{"arch": "unet", "model": "image diffusion model", "dataset": "larger renderings of crowded toy scenes", "train_examples": 90422, "image_size": 48, "horizontal_flip": false, "conditioning": "none", "objective": "v", "cond_dim": 192, "norm": "groupnorm", "activation": "silu", "weight_standardization": false, "pixel_unshuffle": 2, "widths": [48, 96, 192], "blocks_per_level": 3, "scale_shift_norm": false, "dropout": 0.05, "attention": true, "upsampling": "transposed_conv", "init": "kaiming_normal", "residual_init": "scaled_by_depth", "optimizer": "adamw", "lr": 0.0019, "beta1": 0.9, "beta2": 0.999, "eps": 1e-06, "grad_clip": 0.5, "steps": 7400, "batch_size": 384, "epochs": 31.4, "lr_schedule": "wsd", "decay_fraction": 0.3, "final_lr_fraction": 0.1, "warmup_steps": 370, "weight_decay": 0.3}
Rows from block 6, named by matrix and row number. Rows with one number belong to one attention dimension. Each number is 50 + 10 x the weight over the matrix's rms, rounded and kept within 0 to 99. All counts start at 0.
# q: attention query (model.enc.1.3.attn.q.weight, 96x96), inputs 0-95
# k: attention key (model.enc.1.3.attn.k.weight, 96x96), inputs 0-95
q.48:31 64 59 44 39 37 40 54 66 58 49 52 52 45 48 33 48 38 40 44 45 70 62 46 32 52 70 67 65 53 44 59 62 65 68 47 43 53 42 54 57 47 65 32 65 61 49 43 56 49 45 54 63 36 69 48 52 42 55 51 46 25 48 31 51 37 63 45 48 51 50 61 37 46 41 56 52 48 24 66 44 52 73 44 39 58 22 42 79 49 42 35 45 42 56 67
k.48:47 80 51 49 55 36 52 56 65 54 49 32 48 52 66 45 34 44 48 45 62 56 83 58 42 52 57 50 54 44 61 53 56 49 54 57 54 62 50 40 44 44 53 49 55 59 51 45 46 51 39 52 56 45 66 46 46 42 57 69 50 53 41 67 65 34 43 49 39 65 53 55 34 33 47 36 48 46 45 53 64 55 74 44 23 59 25 45 66 55 48 47 45 39 55 62
q.49:44 25 46 64 49 40 52 36 56 56 43 48 54 25 45 41 44 51 75 57 53 48 59 40 56 56 46 59 64 53 50 71 38 16 47 50 65 40 34 50 39 54 55 68 45 61 48 70 58 47 52 54 50 47 68 64 54 45 64 31 50 30 53 67 53 47 60 56 43 43 49 49 44 62 55 42 36 51 50 55 36 53 48 64 38 61 45 47 55 54 52 50 50 34 43 41
k.49:47 24 49 59 45 29 47 30 67 63 45 49 50 35 51 44 49 43 59 43 43 46 67 55 49 59 40 53 56 55 50 56 42 43 41 56 29 36 38 66 49 53 49 54 41 58 53 63 50 54 58 52 51 43 47 62 55 36 68 35 46 46 40 70 53 62 82 54 70 39 55 56 54 54 49 48 37 52 47 49 52 46 40 50 38 47 45 44 47 50 62 50 47 29 37 52
q.50:44 55 57 65 55 42 52 54 48 54 49 48 64 67 52 49 41 48 41 45 57 54 57 53 25 51 47 55 51 46 56 47 65 62 49 58 49 59 59 43 48 52 51 54 47 44 46 46 47 48 50 47 57 49 55 43 46 59 49 49 57 56 41 71 52 44 42 50 44 51 46 61 57 53 42 42 53 43 38 44 41 50 50 49 41 51 35 43 54 56 48 46 48 55 64 58
k.50:44 55 50 51 46 38 45 66 52 52 42 54 60 68 23 47 55 40 53 54 43 41 40 43 38 49 47 43 54 46 46 54 61 55 58 55 62 47 54 54 52 48 54 54 45 45 48 50 51 51 55 48 60 40 52 44 49 67 51 43 52 43 35 55 52 42 36 42 44 50 38 46 50 51 46 48 47 46 42 58 28 47 65 52 54 38 43 44 46 54 44 45 41 59 57 53
q.51:71 35 44 49 54 45 59 44 46 51 55 48 52 27 49 59 49 57 80 55 53 42 49 43 81 59 48 50 45 49 54 72 34 14 36 50 61 45 36 47 39 56 53 57 42 61 48 61 53 50 52 47 42 57 58 70 55 52 68 40 49 56 65 55 53 48 53 61 56 44 50 52 52 54 61 34 37 59 79 48 54 51 29 60 38 46 62 58 40 52 58 59 50 39 37 32
k.51:55 20 53 45 45 46 48 29 56 57 54 64 48 32 44 51 58 50 58 34 32 57 37 38 68 50 36 43 42 60 41 55 41 41 36 54 27 39 40 67 52 50 46 35 53 54 46 66 52 49 58 42 43 48 40 62 57 40 70 33 38 46 63 46 40 68 80 59 70 17 53 58 58 64 54 51 41 57 62 52 54 45 17 52 52 34 62 54 44 46 67 55 46 33 38 43
q.52:33 06 51 84 54 58 47 45 42 44 41 50 49 35 48 43 37 56 47 53 50 23 37 69 31 19 19 48 31 40 47 20 44 55 50 55 48 37 55 48 52 31 49 78 42 35 52 92 42 50 87 07 46 54 36 42 45 52 30 13 58 34 24 97 42 63 35 54 46 47 46 17 61 77 50 39 48 48 16 36 23 39 21 53 61 44 86 37 12 53 37 55 55 56 56 48
k.52:44 13 46 92 38 48 47 50 44 50 45 45 51 35 36 42 38 50 50 69 46 17 24 78 37 47 48 59 40 51 57 32 44 54 63 35 51 39 56 53 49 63 61 84 34 40 55 74 50 53 74 32 59 42 54 45 50 67 17 08 59 44 23 79 41 60 40 48 45 55 50 28 68 59 49 45 48 52 26 43 18 42 30 54 63 62 68 22 11 49 29 48 58 64 48 40
q.53:58 40 49 57 45 38 49 53 48 56 49 43 54 22 44 52 48 50 67 50 50 41 48 48 74 57 47 58 50 43 48 57 40 31 46 49 61 52 42 48 43 44 61 51 50 56 46 61 57 51 57 39 50 47 59 66 52 52 65 28 46 41 58 54 53 39 57 57 53 43 49 52 49 63 55 36 46 50 48 56 43 46 29 59 29 46 51 45 42 51 53 52 45 42 42 49
k.53:50 35 53 60 40 36 47 46 61 56 50 40 47 29 48 46 42 44 54 30 42 58 38 59 63 49 42 46 36 49 50 46 40 48 46 58 41 50 44 52 47 50 51 51 58 57 45 67 57 54 52 32 52 42 52 62 52 43 63 35 38 49 52 59 50 53 64 55 59 37 54 51 51 63 54 36 45 52 54 51 53 42 27 50 26 38 50 46 45 51 57 53 43 37 43 54
q.54:44 38 53 56 60 62 49 45 47 44 53 68 45 50 53 56 39 56 45 55 46 46 43 57 13 32 44 43 24 55 41 50 58 58 52 48 39 40 45 54 60 42 49 52 50 45 54 69 34 46 75 21 40 57 42 31 45 49 31 41 62 44 39 66 43 64 34 42 52 54 50 35 54 37 48 39 47 58 36 40 45 53 41 39 70 41 70 51 32 46 41 55 57 59 53 45
k.54:47 50 49 57 54 61 56 37 43 43 53 65 56 53 46 53 41 57 48 64 50 30 49 40 31 43 57 52 40 54 53 49 53 53 58 36 52 47 52 50 52 54 60 57 44 44 49 64 39 41 73 46 44 53 61 36 45 60 30 35 65 45 40 63 36 58 28 46 40 51 47 44 55 42 49 42 50 53 30 41 32 59 41 55 70 66 53 39 34 48 40 52 64 63 50 37
q.55:44 36 52 60 43 29 48 64 59 51 39 55 57 26 36 43 43 45 62 40 38 56 46 37 51 45 57 69 47 42 44 65 54 50 51 51 53 42 36 47 45 43 72 48 53 59 45 64 54 47 58 32 55 42 65 58 49 51 64 25 44 25 47 49 52 33 58 58 48 34 49 56 49 61 48 31 41 52 33 65 29 46 32 48 36 39 50 52 50 42 49 49 43 44 43 51
k.55:51 52 52 60 46 25 53 51 66 53 50 38 43 33 45 46 27 45 49 27 47 55 52 55 47 49 49 61 38 47 59 51 48 51 51 54 47 53 45 45 44 46 60 61 60 55 47 62 48 50 49 33 55 42 63 52 48 46 65 42 45 47 40 74 59 42 50 52 53 41 52 53 57 51 49 23 43 50 47 57 58 45 41 42 18 40 42 40 50 49 54 49 43 41 46 59
q.56:43 57 48 47 42 61 44 60 46 48 46 35 38 52 49 46 67 45 30 47 46 39 42 64 84 42 41 43 57 46 52 15 34 68 55 49 47 54 67 52 55 42 41 44 57 37 51 41 55 59 43 53 54 43 27 53 51 47 39 58 43 58 50 33 47 53 56 51 51 53 52 35 52 63 50 71 65 46 41 53 51 38 55 52 56 49 67 45 40 47 47 45 50 56 49 65
k.56:54 55 48 61 49 66 48 66 39 45 49 26 41 47 64 47 49 57 42 59 63 57 36 88 66 48 54 57 52 46 56 32 45 53 58 44 59 61 60 30 44 56 45 65 55 46 55 35 59 54 32 46 52 56 49 51 45 52 27 58 49 58 57 38 57 38 46 51 44 72 59 37 51 58 52 62 61 47 56 47 57 42 53 48 43 52 61 51 50 53 38 50 53 59 52 57
q.57:63 55 50 56 42 40 48 73 46 54 46 34 54 32 40 54 59 49 57 40 46 43 42 54 99 52 50 57 52 32 54 39 35 44 45 53 60 58 57 43 42 44 63 40 53 51 42 48 64 55 44 37 51 45 51 69 50 58 64 39 39 54 63 37 57 34 57 64 55 39 48 51 51 73 53 45 59 47 52 61 44 37 27 57 27 34 60 47 42 48 53 49 42 51 44 58
k.57:53 43 53 60 43 42 47 66 49 55 50 33 41 35 45 47 44 45 46 22 44 68 24 71 73 46 45 45 37 49 53 39 40 50 48 57 45 60 53 38 44 46 50 54 67 50 47 49 60 55 38 26 53 45 48 62 50 50 52 46 31 52 59 43 57 38 60 55 58 41 57 45 54 72 50 43 51 49 63 58 59 35 30 46 24 31 56 52 51 48 52 50 38 43 50 60
q.58:56 63 53 58 52 51 52 63 44 45 49 45 61 83 52 56 53 50 31 40 54 51 46 53 43 49 44 45 45 41 57 30 63 79 45 60 46 61 69 45 50 55 47 49 41 32 48 36 47 50 43 53 55 51 39 42 43 64 44 60 52 76 43 55 51 49 41 50 51 50 45 63 64 55 44 49 60 41 51 41 49 46 42 46 53 38 47 51 44 53 55 48 47 69 62 57
k.58:50 60 52 42 45 54 46 79 33 42 46 52 56 68 20 56 61 45 45 50 47 56 19 44 48 43 52 51 49 44 47 46 57 58 56 49 75 56 63 46 55 44 52 55 54 40 47 36 55 52 45 49 62 47 49 40 45 73 40 52 50 50 46 31 52 40 24 41 42 54 38 43 62 55 46 53 57 47 52 62 33 41 63 54 60 35 58 57 44 49 42 41 42 74 62 51
q.59:33 39 46 55 49 56 47 32 55 51 46 45 45 60 58 36 52 51 39 56 55 48 61 57 38 51 36 44 66 58 55 36 40 51 56 52 52 51 56 53 52 52 33 63 47 48 56 51 54 51 45 74 55 46 45 48 57 41 42 52 50 44 42 65 49 60 57 45 43 61 54 39 46 61 48 75 51 44 38 49 47 52 74 57 58 71 43 41 59 56 46 44 55 37 55 51
k.59:46 43 41 57 48 54 43 45 49 51 41 45 50 58 67 44 62 51 51 79 64 39 71 69 40 64 52 56 76 48 53 47 49 46 55 50 52 41 51 57 48 57 40 63 32 51 64 39 54 56 44 74 54 50 41 53 54 51 42 52 59 52 41 58 58 58 63 47 52 75 54 44 43 45 51 77 48 47 47 43 46 54 78 52 62 69 48 44 49 56 42 46 59 49 49 49
q.60:56 45 54 66 45 35 49 74 46 50 44 44 62 45 40 53 50 48 51 40 47 45 43 50 68 44 50 63 44 35 52 43 57 60 45 55 58 56 61 41 45 40 64 47 51 45 41 55 53 53 53 27 53 46 51 55 45 63 59 37 46 49 46 56 54 34 47 58 49 38 46 56 58 69 48 33 56 42 37 56 34 40 27 53 37 31 55 46 37 48 53 47 42 54 52 58
k.60:47 43 51 61 43 39 48 71 53 50 47 38 47 42 31 47 37 44 48 33 42 57 23 58 56 41 48 48 37 45 53 43 52 56 54 52 58 58 54 42 45 46 57 64 59 49 46 55 55 53 48 27 58 41 57 53 46 57 50 41 41 46 44 55 56 38 43 48 52 44 50 45 62 66 49 33 48 49 52 63 46 36 37 46 30 34 56 45 43 48 48 49 37 52 51 60
q.61:65 40 49 61 57 45 61 59 40 36 45 56 58 65 48 63 38 55 67 44 50 49 43 38 39 48 46 48 34 43 50 63 62 51 34 56 54 47 53 43 43 55 51 65 33 44 49 56 41 45 53 49 44 58 47 44 40 62 54 51 56 65 46 59 49 49 35 59 52 42 48 61 68 51 50 30 41 48 74 43 51 50 23 45 58 33 64 69 39 47 59 60 45 62 50 40
k.61:52 38 49 42 47 44 50 53 43 44 50 71 53 55 12 57 57 49 55 38 32 48 18 21 46 43 45 59 45 55 42 59 54 52 43 47 51 39 49 61 57 43 56 50 51 45 45 57 44 45 56 45 50 49 45 45 48 58 59 40 48 43 42 44 42 59 40 50 57 27 40 56 74 54 48 42 47 51 49 63 40 45 37 53 66 27 64 57 39 43 54 48 43 61 51 43
q.62:31 38 49 46 54 56 47 25 58 50 50 64 40 46 57 39 43 49 47 63 48 58 61 50 03 45 54 49 55 67 43 63 53 42 60 42 39 36 34 60 59 51 43 59 55 57 57 60 44 46 58 57 48 49 56 40 56 34 40 50 58 28 40 63 44 63 52 38 48 60 55 39 39 31 48 60 41 56 37 47 48 62 79 44 68 71 45 47 63 50 41 49 56 37 49 44
k.62:43 56 45 53 60 53 56 25 57 49 51 57 54 54 74 50 43 57 53 73 59 31 89 41 28 57 56 55 62 54 54 58 53 45 49 45 46 41 43 56 50 56 51 54 36 55 56 57 39 46 58 71 45 54 54 44 51 41 49 53 68 51 40 71 46 60 50 50 44 63 53 52 40 29 48 56 46 51 38 37 51 68 69 49 62 76 39 42 53 52 50 51 65 47 48 40
q.63:34 60 56 54 50 41 47 51 57 50 49 56 61 66 52 43 40 45 38 45 51 71 63 44 12 52 67 58 60 55 51 59 70 71 57 51 44 55 51 47 53 54 52 42 53 53 49 40 48 44 41 64 60 44 61 37 48 49 50 60 52 45 43 48 52 43 53 44 44 54 48 69 50 44 40 55 50 43 35 55 46 56 69 45 49 59 23 46 74 52 48 40 49 48 59 59
k.63:44 78 46 40 50 35 52 59 59 51 46 51 57 70 44 51 48 43 52 55 54 46 74 36 29 53 56 51 67 44 55 61 65 53 54 56 61 53 51 51 50 45 51 48 45 52 50 41 45 49 44 61 58 45 60 42 45 54 59 65 56 48 33 61 62 37 33 42 40 63 41 55 40 33 46 44 49 44 43 56 49 55 88 49 45 53 29 49 63 53 49 42 44 48 57 54
q.64:59 79 44 42 50 52 52 84 46 31 27 53 41 40 55 48 53 52 32 27 47 72 42 54 75 52 59 44 34 48 46 48 48 58 51 42 22 50 58 34 43 52 41 49 44 60 44 19 61 41 17 61 56 50 28 37 49 42 58 45 44 37 52 41 49 42 64 50 45 46 60 75 43 50 45 52 49 52 73 53 77 41 42 44 54 40 68 71 46 42 46 61 45 15 43 40
k.64:58 43 54 65 57 55 51 74 49 38 51 56 41 56 55 56 45 58 45 18 38 75 39 45 75 51 51 28 53 37 51 51 51 55 40 55 32 69 59 39 59 56 40 37 61 58 50 25 51 45 38 32 43 55 39 47 45 24 57 63 42 52 76 29 52 31 59 70 56 33 46 70 33 68 40 53 44 55 68 42 50 47 20 42 39 24 38 54 67 42 48 43 44 40 52 46
q.65:56 51 48 69 59 55 56 56 38 47 49 50 51 30 60 54 46 59 59 66 60 53 54 67 53 46 61 58 58 44 42 51 43 52 44 52 46 40 58 42 47 68 34 71 59 46 39 24 44 48 28 62 40 64 27 43 49 59 37 57 59 68 71 48 46 51 48 60 45 66 56 45 61 49 52 70 63 46 47 37 46 57 55 49 52 57 65 46 53 58 29 54 63 57 54 56
k.65:51 46 44 66 46 47 49 49 51 48 37 50 42 56 50 43 59 49 50 56 52 46 54 56 53 55 52 55 61 44 49 46 48 51 43 51 51 53 52 46 52 54 33 75 45 51 65 26 48 53 35 66 46 50 31 49 47 40 51 54 51 49 54 26 65 50 56 57 56 60 50 43 59 48 51 75 45 45 60 55 52 53 59 40 62 45 56 69 63 50 38 47 48 41 47 56
q.66:42 39 59 73 43 64 52 59 49 51 61 46 30 40 53 47 46 47 62 59 45 36 39 64 43 47 71 45 40 60 41 41 39 51 74 35 66 63 50 49 51 64 52 62 61 39 55 42 52 56 53 38 48 46 57 55 50 46 30 45 49 34 49 40 38 37 41 27 51 58 50 32 41 63 53 52 55 53 34 42 36 46 34 74 48 62 76 33 26 50 25 50 51 70 46 38
k.66:50 36 41 56 35 63 46 48 54 52 52 56 52 47 49 47 54 49 49 78 48 28 48 73 40 52 43 40 22 48 37 39 38 50 68 37 78 69 49 73 62 78 59 73 47 47 70 32 46 58 55 26 56 44 51 56 52 67 38 21 50 43 46 28 59 49 40 34 50 61 43 28 50 44 53 77 47 61 48 32 25 57 36 57 65 53 60 29 36 57 22 47 55 46 41 50
q.67:49 44 53 58 48 55 49 46 46 58 54 42 49 50 48 45 50 50 63 51 52 45 50 58 46 48 47 45 51 56 49 52 52 49 57 48 63 52 52 50 50 56 57 54 51 45 48 47 47 54 54 51 46 51 63 53 51 55 48 47 53 55 53 41 48 45 50 46 49 52 47 48 50 57 53 58 47 46 40 46 34 50 45 62 41 53 53 37 49 53 37 45 53 68 46 47
k.67:48 49 46 43 42 50 47 46 55 56 50 46 54 44 42 48 58 47 48 66 51 43 55 61 47 53 50 52 42 49 50 46 47 50 60 44 68 58 49 53 50 57 54 56 51 48 58 45 51 54 47 46 56 47 56 55 52 60 45 32 53 50 44 44 57 46 47 39 47 60 51 41 56 49 53 60 51 50 50 55 45 49 60 53 50 53 56 46 45 52 36 48 51 56 49 56
q.68:49 68 56 33 42 64 39 45 47 54 46 51 31 67 45 42 59 45 72 48 49 35 47 55 48 48 49 37 52 62 41 44 46 40 61 44 66 51 40 55 58 53 45 54 33 36 57 39 54 54 48 57 47 51 34 47 48 37 51 49 49 38 44 38 52 38 41 35 51 71 51 36 42 28 53 64 39 47 43 45 52 50 69 62 62 46 61 49 51 47 34 54 45 52 52 42
k.68:47 66 46 40 54 64 54 50 36 41 59 53 43 48 78 54 33 59 48 63 75 53 57 64 50 47 58 44 36 45 49 42 49 55 60 56 74 74 51 31 47 59 57 45 62 49 58 36 52 49 45 58 46 56 58 49 50 54 45 59 58 50 65 34 57 46 44 41 30 63 56 46 34 41 59 60 56 54 59 36 54 70 57 50 56 58 45 52 54 56 36 57 59 56 52 50
q.69:42 31 47 59 48 35 50 42 53 53 44 47 47 61 48 42 41 45 47 41 44 48 43 51 46 53 46 30 55 52 65 52 57 50 54 73 43 53 51 58 51 48 58 49 42 56 54 59 49 54 64 36 60 40 63 52 50 50 58 48 41 49 44 72 49 51 54 56 52 38 46 57 40 61 45 42 44 47 56 49 40 44 42 54 44 45 35 39 54 45 52 43 47 35 48 49
k.69:52 44 52 52 54 45 46 58 55 51 54 45 59 41 56 53 35 50 49 46 43 55 41 51 49 52 46 46 43 51 56 49 47 48 57 47 46 48 50 55 48 56 69 53 52 51 41 68 49 48 53 31 54 49 56 48 51 43 46 43 47 52 36 89 42 42 45 47 47 45 48 44 48 54 46 32 52 51 42 51 56 40 44 49 36 51 51 36 39 46 48 52 51 46 53 50
q.70:55 42 53 47 45 51 42 41 58 50 54 72 46 50 48 48 65 47 55 55 44 36 53 40 40 46 56 72 55 44 44 43 38 40 46 41 34 28 30 58 60 37 49 51 53 50 59 62 49 50 65 33 50 50 22 53 52 44 45 52 50 36 40 47 53 59 43 52 58 56 54 24 49 33 49 51 54 61 39 61 46 57 65 49 72 48 62 57 46 44 58 54 50 41 51 46
k.70:45 56 55 71 60 57 55 41 41 52 52 64 49 40 76 55 40 52 61 45 73 47 51 47 41 48 41 60 42 57 43 46 46 54 41 53 41 38 49 46 52 45 55 61 56 50 46 68 49 52 67 54 52 53 44 44 45 68 48 64 60 45 46 34 42 83 42 56 37 54 48 49 51 35 48 44 51 48 61 28 41 55 34 47 61 65 57 66 44 58 63 57 49 56 55 54
q.71:57 38 43 54 60 47 54 34 43 56 52 46 62 44 56 53 50 57 51 66 60 52 62 47 48 48 41 58 64 47 59 53 53 47 32 61 38 37 56 51 48 55 39 57 53 54 36 44 43 49 45 56 45 58 48 50 55 59 51 59 56 66 60 66 55 55 53 69 47 55 48 53 60 40 50 58 57 46 50 41 47 57 63 41 48 57 40 45 65 58 52 46 56 41 52 60
k.71:48 54 51 53 50 39 52 42 54 54 42 47 43 45 55 45 56 48 48 47 52 48 61 46 48 58 54 65 68 52 56 52 51 45 38 53 37 38 46 43 50 43 37 68 49 53 55 52 48 50 41 74 49 53 37 50 49 30 57 61 53 49 43 60 51 58 57 56 55 57 57 46 62 42 50 58 48 43 53 66 67 48 66 35 51 61 52 70 65 47 55 50 45 43 50 58
q.72:45 24 42 83 54 37 56 62 56 36 40 69 41 40 55 52 28 61 64 48 40 47 45 57 50 48 70 57 77 27 53 61 49 51 43 75 52 31 48 51 53 29 65 73 55 56 56 33 51 51 44 31 55 53 24 46 47 59 51 67 46 65 57 69 48 62 47 71 46 49 56 44 45 66 50 53 61 59 56 45 44 58 52 51 65 51 49 46 58 40 41 54 63 52 51 57
k.72:47 35 45 90 53 37 50 67 47 34 35 50 35 50 49 49 31 49 79 35 36 37 25 43 47 50 45 57 49 38 55 44 49 51 43 54 56 44 55 48 55 42 53 90 40 48 52 44 50 50 48 41 49 52 27 42 44 43 50 63 44 43 28 80 51 40 40 57 42 48 42 37 58 56 45 43 41 42 58 47 39 38 37 42 48 38 60 66 42 38 51 54 38 44 53 50
q.73:53 26 46 42 39 52 44 30 58 65 62 46 56 62 46 41 83 35 35 49 42 50 45 40 36 52 32 52 46 51 56 43 49 48 51 37 09 37 39 63 62 62 36 31 51 56 50 86 42 57 72 34 56 31 60 62 53 44 50 39 39 45 40 58 51 58 58 50 78 33 40 55 50 54 42 51 44 51 38 60 34 47 39 56 40 46 42 38 47 48 64 34 36 20 46 39
k.73:50 52 60 56 54 56 46 43 54 63 62 50 76 27 72 54 49 50 36 41 58 62 56 57 47 55 40 57 42 61 50 45 40 48 55 45 20 38 46 55 49 56 57 37 63 51 41 89 51 50 70 52 63 49 56 50 49 62 45 29 53 51 45 61 33 77 50 47 52 48 52 49 53 49 45 38 54 53 40 48 53 44 33 47 35 71 50 34 33 56 57 54 50 55 56 55
q.74:55 47 49 35 58 43 50 36 47 53 38 61 56 40 50 51 65 57 77 63 58 44 64 35 49 47 53 75 71 44 43 46 55 57 22 60 66 29 56 46 47 34 32 77 35 59 37 19 53 49 36 58 45 61 13 48 55 49 58 56 58 48 60 54 50 55 59 66 30 56 58 58 60 39 50 60 61 47 57 50 58 54 57 46 66 52 62 70 72 57 58 54 53 27 54 62
k.74:50 56 50 62 55 40 55 48 46 42 43 47 36 31 62 46 45 54 66 41 57 54 54 43 51 51 61 68 56 43 51 52 50 55 20 57 61 53 51 11 45 30 38 88 60 58 56 37 50 51 32 65 39 58 31 56 51 34 62 86 52 47 62 43 64 61 54 61 36 57 56 60 62 52 60 45 49 46 69 57 68 54 51 38 43 47 48 99 73 49 67 57 43 53 47 56
q.75:55 34 49 63 56 60 54 44 48 49 71 57 55 41 57 59 59 58 54 79 54 36 54 41 29 48 59 77 52 39 38 48 40 56 42 22 41 36 41 47 56 52 36 57 72 48 52 64 36 48 57 51 35 59 32 50 49 52 25 52 60 52 53 42 45 62 43 50 60 54 50 33 63 48 51 58 60 56 28 53 37 63 47 49 69 63 62 51 39 53 53 52 62 61 49 43
k.75:45 48 46 61 44 52 52 42 46 56 40 57 47 48 54 46 66 45 48 62 61 39 53 50 33 56 45 68 54 61 40 45 40 49 40 50 43 38 46 62 54 45 33 67 48 48 63 60 52 57 69 79 54 48 32 52 52 73 50 49 54 45 43 18 52 85 52 50 52 60 53 43 65 35 56 72 48 47 58 45 40 55 55 48 77 59 67 71 48 57 55 56 46 53 49 56
q.76:41 48 52 61 55 41 43 41 45 53 38 54 28 53 54 41 30 55 77 52 49 45 54 70 52 47 58 29 77 51 65 50 55 31 51 88 71 46 48 67 56 43 53 77 31 43 50 18 50 57 45 46 53 53 39 46 49 50 59 63 50 57 55 75 56 45 38 63 35 71 54 37 37 32 49 57 48 41 54 33 53 56 79 46 53 48 41 34 75 47 28 52 52 38 57 66
k.76:48 54 42 63 59 41 52 51 47 32 47 45 27 49 69 47 22 56 71 56 52 39 48 50 48 47 65 46 49 35 65 45 54 46 55 55 71 59 55 23 43 53 56 91 50 51 52 28 49 48 24 54 43 57 44 44 49 16 44 80 54 52 40 99 59 20 43 50 33 58 50 29 41 46 55 51 51 43 48 48 72 58 64 40 40 57 46 52 59 45 36 52 55 38 50 50
q.77:45 48 55 60 46 57 41 44 43 55 57 54 47 72 42 52 49 48 70 53 48 31 46 52 43 49 55 49 58 59 43 50 44 38 63 45 63 52 42 60 57 48 53 46 50 28 56 62 52 52 67 52 45 54 49 48 45 55 42 55 57 45 41 41 50 47 36 44 48 64 46 12 48 43 53 55 47 46 30 47 31 51 73 62 57 49 55 35 44 47 36 49 54 74 58 46
k.77:45 63 38 50 44 54 49 46 45 47 51 54 58 62 54 51 43 52 45 74 71 36 55 64 34 49 48 58 39 46 45 45 48 46 59 51 71 63 46 52 51 57 60 58 49 45 63 54 49 52 62 61 57 49 63 48 51 84 44 46 60 56 40 40 61 55 36 41 33 65 51 36 47 31 55 59 52 50 47 41 38 67 70 56 68 55 54 45 41 59 37 52 56 56 52 52
q.78:41 64 60 27 46 51 47 39 53 53 51 51 50 72 43 51 44 44 59 44 53 38 57 36 43 49 46 53 54 59 49 50 52 35 49 49 76 54 41 57 52 36 56 42 36 37 59 63 54 51 61 58 51 47 54 50 47 43 59 56 50 43 42 39 58 47 41 43 47 57 50 36 53 32 52 37 43 43 47 55 61 48 74 45 58 50 40 62 55 53 65 51 41 67 61 59
k.78:49 68 44 19 54 53 54 41 38 42 62 51 43 60 51 54 37 55 54 62 66 45 57 40 37 37 65 60 48 46 46 59 57 49 52 52 70 52 48 34 42 38 61 32 52 43 43 55 50 46 51 62 47 55 71 48 52 65 49 73 56 57 52 53 53 46 41 44 38 52 52 56 45 39 60 33 61 48 35 52 57 69 73 61 53 58 43 48 49 56 60 50 59 68 55 44
q.79:64 50 51 32 43 65 47 39 52 62 58 39 52 33 55 37 85 42 28 56 53 65 51 60 52 51 35 36 31 58 53 40 44 48 54 39 09 42 47 49 55 89 25 46 47 60 41 52 42 59 44 52 51 41 53 63 59 46 44 32 45 52 60 44 49 56 61 45 74 49 49 69 55 41 48 62 47 54 56 49 53 44 43 52 36 47 56 44 48 59 46 44 41 20 37 45
k.79:53 52 64 52 58 65 46 33 60 69 62 46 69 31 73 49 67 52 35 38 62 68 70 64 64 61 35 44 59 67 51 41 44 50 56 43 16 40 50 51 53 71 36 31 61 59 47 60 47 46 42 57 48 54 40 53 46 22 44 24 56 44 68 28 34 63 62 52 60 52 55 51 47 52 39 59 50 56 49 43 64 44 28 35 39 71 53 37 57 56 43 45 54 44 50 54
q.80:39 16 49 87 44 37 52 59 60 48 46 62 62 44 43 47 49 47 50 52 38 52 41 54 41 43 73 69 69 32 50 52 42 54 50 57 38 27 47 58 55 47 52 71 63 49 59 59 48 53 51 18 57 40 35 51 41 72 41 50 44 67 62 54 45 64 42 76 62 40 49 31 62 83 43 38 65 49 40 57 29 50 46 52 58 43 69 49 42 43 42 44 53 61 59 62
k.80:48 30 46 99 49 43 45 55 49 47 46 50 67 51 40 49 47 49 58 43 48 42 37 53 42 44 40 71 45 40 46 42 42 51 43 41 47 39 53 53 55 61 51 85 48 45 50 63 49 52 52 23 54 47 48 44 45 77 41 32 52 58 32 66 57 55 39 59 53 50 42 40 73 66 44 38 46 45 40 42 21 42 37 50 40 43 62 47 32 52 50 44 51 57 55 50
q.81:46 44 51 43 47 51 54 51 61 46 52 51 55 55 46 54 55 45 41 47 45 46 45 31 43 49 56 66 40 48 44 46 49 56 48 33 56 52 47 46 47 37 51 41 56 57 59 73 53 50 60 37 53 44 55 57 49 41 46 44 44 35 43 38 46 53 54 41 57 35 50 50 53 63 50 34 50 54 44 65 51 47 32 55 54 52 56 66 38 48 72 51 43 56 50 42
k.81:52 46 56 48 47 54 50 52 47 54 56 54 58 45 39 53 54 50 49 51 47 51 44 46 46 46 43 55 42 55 42 53 48 51 47 45 48 43 45 62 53 42 60 39 51 50 46 72 49 51 70 35 53 48 60 53 51 78 49 40 45 46 49 39 45 70 47 45 52 42 46 62 55 56 53 40 50 58 45 44 33 49 33 63 53 46 52 46 34 53 64 51 49 66 48 48
q.82:46 64 57 40 38 52 48 60 60 50 49 50 47 54 39 44 43 42 48 36 43 51 42 56 48 49 49 38 38 52 47 56 52 44 61 45 73 63 42 49 50 44 77 41 43 46 66 58 53 51 57 39 55 43 67 56 50 48 55 43 43 47 47 33 51 45 42 37 53 48 49 51 42 55 52 33 40 55 49 58 53 43 44 55 48 41 47 55 42 45 52 50 44 75 44 47
k.82:50 48 53 35 53 55 48 50 46 53 58 48 51 57 33 55 51 52 56 56 50 48 43 47 50 44 49 37 41 56 49 53 56 53 66 45 68 54 55 60 48 48 62 25 44 44 34 48 51 48 52 25 49 49 73 47 49 61 44 38 47 50 54 54 44 32 46 39 47 44 47 55 45 64 50 35 55 52 40 40 34 47 43 68 43 45 48 27 37 52 51 48 53 64 55 41